Weights of a small CTC image transcriber.
Model: 0.901M parameters, 64-pixel images, activation celu.
Training: soap at rate 0.0034, 4600 steps, batches of 64.
Data: trained on analogue clock faces, 195000 training examples, 1.5 epochs.
Rows from block 6 of a small CTC image transcriber, named by matrix and row number. Rows with one number belong to one channel. Each number is 128 + 24 x the weight over its row's rms, rounded and kept within 0 to 255. All counts start at 0.
After each channel's rows are labels from the 100 images, of 14976, where the channel reaches its highest value: "strongest on" is what is common among them. Only what is clearly more common there than usual is listed. The data: analogue clock faces. In brackets: how many of the 100, against the usual share in percent.
# convs1: 3x3 conv (model.blocks.6.convs.1.weight, 96x96x3x3, each kernel summed), inputs 0-95
# convs2: expand pointwise conv (model.blocks.6.convs.2.weight, 384x96x1x1, transposed), outputs 0-191

convs1.3 [143 118 113 151 139 133 152 128 116 146 100 127 122 113 117 131 117  97 156 118 134 127 135  81 143 146 135 160 121  79 152 114 127 132  95 107  99 130 153 112  90 175 166 217 104 154 135 156 107  93 160 128 132 119 111 196 143 109 146 116 134 115 118 129 143 141  93 121 157 148 179 115 104 123 152 109 121 125 152  77 119 111 170 131 123 141 110 132 100 123 125 100 149 136 133 131]
convs2.3 [121 162  91 169 135 149 167 179 114 116 144 110 140 111 144 137  78 126 144 144 185 135 132 117 122  81 139 166 101  97 151 170 159 152 104 126 139  63 136 166 108 117 146 118 145 156 117 118 102 141 106 162 139 110 152  96 115 178 144 169 111 127 138 113 130 167  81 103 126 120  84 159  92 112 132 176 101  95 137 133 121 100 139 161 186 155 144 127 103 152 114 129 174 143 141 105 133 121 149 120 145 107 147 129 130 153 122 122 141 131 180 133 153 150 139 113 102 110 116 101 150 123 127 159  77 104 123  93 135 160 148 133  87 117 110 138 116 152 138 119 143 143 132 117 154 115 131 144 159 124 132 111 181 172 103 130 105 134 143  91 135 150 107 115 118 125 136 130  90  87 133 162 126 117 125 115 150 107 135 151  95 151 154 162 139  66 107 124 138 167 159 125]
strongest on: minute hand past 7 (61 vs 8.1); minutes: 35 to 39 (61 vs 8.1)

convs1.7 [105 142 128 138 128 145 143 181 151 142 146 122 114 145 162 152 130 138 168  97  96 122 146 122 160 119 132 128 135 133 125 163 121 121 103 150  97 102 124 107  95 143  97 126  91 134  88 141 113 101 106 142 157 133 130  91 144 133 168  99 142 141 106 131 146 133  92 103 140 122  96 147 126 129 128 107 129 100 206  91  91 152 117 103  80 130 136  88 172 137 134  91 139 119 136  82]
convs2.7 [126 132 123 176 105 183 118 123 137 117 120 165 114 149 116 132 150 134 101 116 132 108 152 146  95 133 109 153 149  97 152 108  71 101 148 120 116 165 147  81 108 111 136 155 149  90 146  70 173 140 145 106 139 145 110 150 145 145 119 144 134 158 166  97 173 122 180 108 120 160 134 133 136 114 132  86 120 144 149 117 133 141 111 132  90 127  95 117 109 130 134 157 119 158 158 158 139 128 140 123 129 156 117 173 172 112 135 122 144  77 148 119 183 120 110 143  92 129 140 113 122 114 161 171 158 106 139  67 124 128 111 123 110 162 130 141 135 117 134 153 156 116 151 114 135 132 157 118 113 141 158 107 115 167 153 149 131 146 170 158 133 148 107 107 138 133 120 180 123 113 160 172 142 129 171 161 149 129 159 105 160 113 137 143 164 148 169 127  95 154 146 139]
strongest on: minute hand past 7 (75 vs 8.1); minutes: 35 to 39 (75 vs 8.1)

convs1.27 [127 136 133 140 112 130 103 139 138 106 117 121 109 134 133 156 122 101  99  98 145 149 118  82 118 125 105  80 115 163 132 118 157 133 170 114 102 147 177 154 146 101 145 126  95 137 150 117  99 111 121 139 111 121 124 164 103  74 154 111 138 121 124 154 177 161 102 115 112 100 192 139 126 139 125 112 121  62 154 107 139 145 129 109  94 160 130 104  93  94 103 105 124 122  95 141]
convs2.27 [104 106 119 126 146 129  95 142 127 135 106 121 133 120 145 184  94 131 122 130  76  93 139 121 142 156 113 144 132 148 187 149 130 138 124 134 155 153 139 100 116 111 160  98 116 129 163  96  81 127  99 128 171 131 154 133 127 103 120 130  95 124 112 137 120 115 128 143 137 156 171 128 109  83 131 168 109 120  96 110  63 131 138 177 119 105 112 120 119 125 125 114 147 103 117 128 110 155 129 136 125 116 108  81 121 141 122 141 105 144 142 181 150 112 163 138 159 165 157  86 147 141 151 150 150 130 117 106 232 110 149 114 170 118 103 167  87 162 133 116 145 114 160 116 170 152  87  87 131 120 166 119 150 155 106  97 123 149 136  95 122 122 152 126 131 132 145 120 100  99 171 133 150 185  84 122 137 143 115 132 149 132 160 142 104  87 127 119 119  85 128 115]
strongest on: minute hand past 7 (89 vs 8.1); minutes: 35 to 39 (89 vs 8.1)

convs1.71 [126 128 122 136 137 143 134 122 119 120  98 138 116 131 126 134 141 132 149  96 109 136  98  90 110  90 165 203 157 166 150 130 161 151 148 119 134  95 102 135  93 103 135 149 112 131 128  94 113 148 148 112 124 110  90 165  85 175 126 147 136 112 168 101 131 182 148 134  96 133 133 171 108 153 155 139 135 148 109 126 139 134 140 142 120 144 128 103  81 149 131 189 147 108 121 100]
convs2.71 [128 104 109 109  93 131 138 153 158 120 148 140 149 133  91 134 138 140 119 130 118 142 131 103 108 107  88 155 222 151 122 111 145 170 157 130 123 123 154 137 140 123 113 163 112  99 149 160  83 157 102 117 120 100 161 121 132 168 174 157 134 105 153 129  99 117 102 113  98 109 105 154 108 139 121 127 157 121 115 116 124 119 142 107 111 139 102 158 134 124 110  89 128 190 128 129 142 115 126 149 131 126 102  86 149 150  97 106 127 164  94 117 129 153 131 180 121 124  86 204 167 114 103 155 126  93 156 100 118 121 139 119 124 151 100 127 121 109 182 158 145 135 114 145 120 116 120  92 134 128 131 105 142 150 134 134  92 111 134 152  90  76 129 110 118 120  98 209 125 159 113 117 127 122  68  84 106 128 148 145 110 144 108 125 120 113 125 138 172 161 118 128]
strongest on: minute hand past 4 (40 vs 8.3); minutes: 20 to 24 (40 vs 8.3); minute hand past 6 (38 vs 8.4); minutes: 30 to 34 (38 vs 8.4)

convs1.81 [ 95  67 135  99 109 133 121 175 129 177 133 113 126 125 123 108 128 123 128 165 129 123 150  81 155  62 155 142 146 134 130 130 113 173 120 127  98 145 123 118  89 122 128 132 108 141 100 136  94 158 136 174 158 101 135  80  94 129 106 135 159 118 119  89 116 181 118 124 130 148 158 127 149 148 148 166 115 108 160 100 153 116 116 141 128 134 117 116 141 152 146 167 107 141 126 134]
convs2.81 [148 125 136 143 114  94 108 129 130 104 101 159 109 116 121 166 125 126 142 135 108 156 126 120  99  73 129  98 115 145 194  77 120 144 117 124  79 135 148 108  99  89 126  74 152 143 128 165  61 149 123 107 153 103 107 120  98 137 132 105 127  98  92 172 130  92 120 123 148 124 135  94 117 112 105 186 191 101 151 135 125 138 121  82 110 160 148 124 133 135 151 180  76  97 132 116 160 131 107 106 168 140 131 107 127 147 117 100 144 113 126 118 114 156 103 140 147 118 117  89 115 127  94 106 124 126 129 134 141  83 145 116 136 107 120 132 111 142 119 130 111 117 125 164 126 139 153  93 131 106 141 112 124 158 156 140 136 123 126 110 141 127 103 196 123 144  87  95 123 103 107 162 131 125  98 129 118 120 114  66 148 116 102  57  88  75 144 130 131 204 100 152]
strongest on: hour 6 (34 vs 8.1); minute hand past 6 (26 vs 8.4); minutes: 30 to 34 (26 vs 8.4); minute hand past 7 (25 vs 8.1)

convs1.28 [135 149 112 115 113 175  89 158 129 142 143 146 163  96 119 123 121 134  96 139 115 146 163 131 120 124 122 176 146 130 137 163 188 143 141 137 120 138 119 176 112 109 143 126 134 125 130 124 116 146 105 152 110  86 133 142  93 137 164  96 157 108 135 122 133 189  84 152 126 139 114 123 121 153 129 111 101 180 113 113 128 116 135 132 137  65 165 101  93  96 125 123 148 163 104  96]
convs2.28 [116 140 149 171 145  94 124 163  78 149 132 121 170 177 127 144 147 137 159 118 109 112 101 128 156 151 129 116 155 141 123 198 136 145 152  81 152 153 111 119 158 139 142 140  77 163 144 169 130 106  99 132 176 165 141 129  96  86 127 135 132  97 124  73 139  95 113 135 166 140 126 125  99 135 155 150 106 119 100 151 140 143 129 129 116 112 168 166 119 152 124 148 109 140 121  91 134 107 115 126 127 146 156 144 131 131 154 126 150 158 129 110 113 120 110 120 111 143 129 183 135 113 125 126 124 150 162 107 137 147  92 116 122  75 139 168 109 145 110 144 110 133 125 108 131 114 139 142 139 126 108 143 102 145 144 126 207 142 115 143 107 127 134 129 158 172 147 125  84 137 183 138 172 143 143 119 162 152 160 127 124 109 136 111 148 138 128 155 136 140 114 157]
strongest on: minute hand past 4 (39 vs 8.3); minutes: 20 to 24 (39 vs 8.3); minute hand past 1 (27 vs 8.4); minutes: 5 to 9 (27 vs 8.4)

convs1.93 [137 111  98 143 106 123 118 142 130 116 151 129  58 111 126 120 141 132 173 155 130 121 123 134 178 134  74 168 155 138 153 128 128 142 118 150 143 118 159 131 123 141 122  96  74 130 114 116 115 108 118 119 119 120 145 144 179  93  54 147 139 151 160 128 151 137 138 105 123 124 104 133 116 155 125 105 111 103 115 132  72 166 119 109 131 165 155  86 104 106 130 147 127 105 144  97]
convs2.93 [ 98 124 116 171 143 115 103 141 114 111 129 198 143 101 161 130 116 130 131 110 131 106 115 127 163 167 108  88 159 130 120  90 139 140 141  93 102 116 124 115 121 122 162 121 103 121  79  98 128 124 158 137 135 122 168 139 170 136 127 130 164 177  89 112 128  94 161 137  88 130 100  94 163 160 100 166 130 121 156 117 140 143 118 134 100 142 151  88 135 109 148 130 119 106 146 118 157 123 132 156 125 113 122 175 130 125  91 118  84 119 124 106 123  90 152 123  88 141 135 145 125 156 147 123 121 121 126 186 102 139 124 133 113 136 139 135 127 114 113 104 134 139 131 114 113 155 102 142  95 130 150 158 102 120  75  92 115 148 143  94 119  77  97 120 176 130 131 126  97 115  96 150  82 130 133 136  99 114 130  99 102 138  99 121 129  85 128 129 105 137 167 117]
strongest on: minute hand past 4 (29 vs 8.3); minutes: 20 to 24 (29 vs 8.3)

convs1.60 [132 177  96 130 109 129 106 129 121 188 152 129 100 132 119 153 159 108 114 132 130 161 117 144 117 140  73 121 130 154  89 131 109 127  87 121 150 114 100 124 108 162 158 115 145 101 126 187 127 187 114 108 160 103 128 132  91 147 166 145  99 150 125 135 106 132 132 136 139 153 104 122 146 126 130 101 143  95  70 144 139 152 101 123 131 102 120  88 106 121 104 169 129 140  99 127]
convs2.60 [155 136 185 131 155 131 101  87 131 121 145 147 108  80 153 118  85  92 157 145  99 149 145 137 164 158 134 169 132 122 131 189 148 139 133 146 103 112 159 125 106  82 145 115 114 140 137 122 100 107 148 135 127 172 168 119 164 121 118  64 180 109  92 150 131 102 115 126 135  66 146 111 141  97 115 146 174  63 138 158 130 158 139 110  77 161 129 124 144 142 148 143 118 107 110 158 145 122 165 136 164 127 161 130 145 125 115 154 117 109 138 141 154 104 117 119 168 118 164 113 121 134 120 130 108 121 118 129 126 119 124 151 115 109 129  94  87 161 123 104 134 160 155  91 119 139 123 124 127 121 121 129  97 134 146 113 157 110 167 143 111 126  88 109  69 132 130 122 136 109 108  99 152  71 127  95 130 145 152 150 122  90 127 153 132 108 110 123 143 125 140 137]
strongest on: minute hand past 1 (73 vs 8.4); minutes: 5 to 9 (73 vs 8.4); four ticks (55 vs 24.7)

convs1.23 [152 104 123  97 130 125 126  96 142  80 100 127 104 128 135 159  94 108 144 107 131 101 117 135 118 129 124 117 113 177 122 123 147 130 135 129 125 150 150 140 156 125 185 192 162 151 119 157 152 167 131 148  95 114 152 190 103 119 133  99 117 128 109 126 173 109 127 119  76 165 156 156 139 151  97 160 114  89 167 118 106 139 160 139 159 123 151 122 130 125 132 125 117 111 119  98]
convs2.23 [123 120 153 120 171 125 146 144  95 154  86 118 144 129  92 106 123 140  76 184 100 114 146 148 204 114  87  80 160 147 133 177 127 129 118 129 137 167 150  97 129 115 152 147  84 136 180 148 120  90 120 106 103 104  87 140 100 153 110 127  96 129 144 143 159 130 145 133 147 131 143  92 152 152  93 146 138 157 116 102 114 138 120 146 131  83 141 148 150 134 156 119  66 147 107 142 134 119 171 109 123 113 108 121 116 140 161 132 137 137 156 155 154 141 157 134 125 151  81 120 142 101 161 150 104  92 111 139 124 116 155 131 157  90  96 164  81 135 130 138 119 131 121  60 102 113 122 133 200 127 106 134 104 147 110 130 109  98 152  85 140 107 138 156 110 147 107 140 157 127 134 153 104 152 137 124 108 118 127 108 111 119 143  98 128  93 135 124 111 121 106 131]
strongest on: minute hand past 7 (95 vs 8.1); minutes: 35 to 39 (95 vs 8.1)

convs1.31 [119 128  97 114 152 157 117 149 156 152 146 136 163  84 128 165 117  80 160 118 162 148 128 158 143 111 102 139 164 124 114 129 136  93 151  95 169 120 141 116 102 149 127  95 125 129 126 184 111 129 143 130 111  83  90 125 114 147 118  64 124 114 162 157 133 109 180 116 131 162 116 134 127 132 166 127 130 142 143 124 102 151 113  86 135 113 155 149 136 131 119 100 141 141  95  85]
convs2.31 [116  81 155 104 135 138 143 105 103  95 137 137 109 131 150  77 148 145 141 127 130 133 120 162 141 105  74 151 122 118 160 125 129 164 125 154 152 174 157 136 119 130 130 112 132 144 110 100 135 165 121 127 135 132 140 113 114 122  98 158 101 127  87 127  86 125 101 138 117  78  89 152 113 129  94 110 109 180 142 116  97 121 129  85 121 133 152 122 137 141 119 115 157 139 154 104 141 150 169 138 142  83 117 129 117 121 157 139 136 136 117 114 135 114 105 117 121 146 135 112 122 101  99 114 169 111 141 139  66 138 154 105 124 103 113 178  93 151  94  99 107 155 122 103 118 153  88  92 106 106 193 131 152 117 162 104 144 158 163 101 122 123 122 124 135 192 121 139 158 110 116 130 128 170 142 120 146 124 119 146 116 133 109 157 154  93 112 142 157 161 159 113]
strongest on: minute hand past 1 (62 vs 8.4); minutes: 5 to 9 (62 vs 8.4); minute hand past 12 (38 vs 8.1); minutes: 0 to 4 (38 vs 8.1)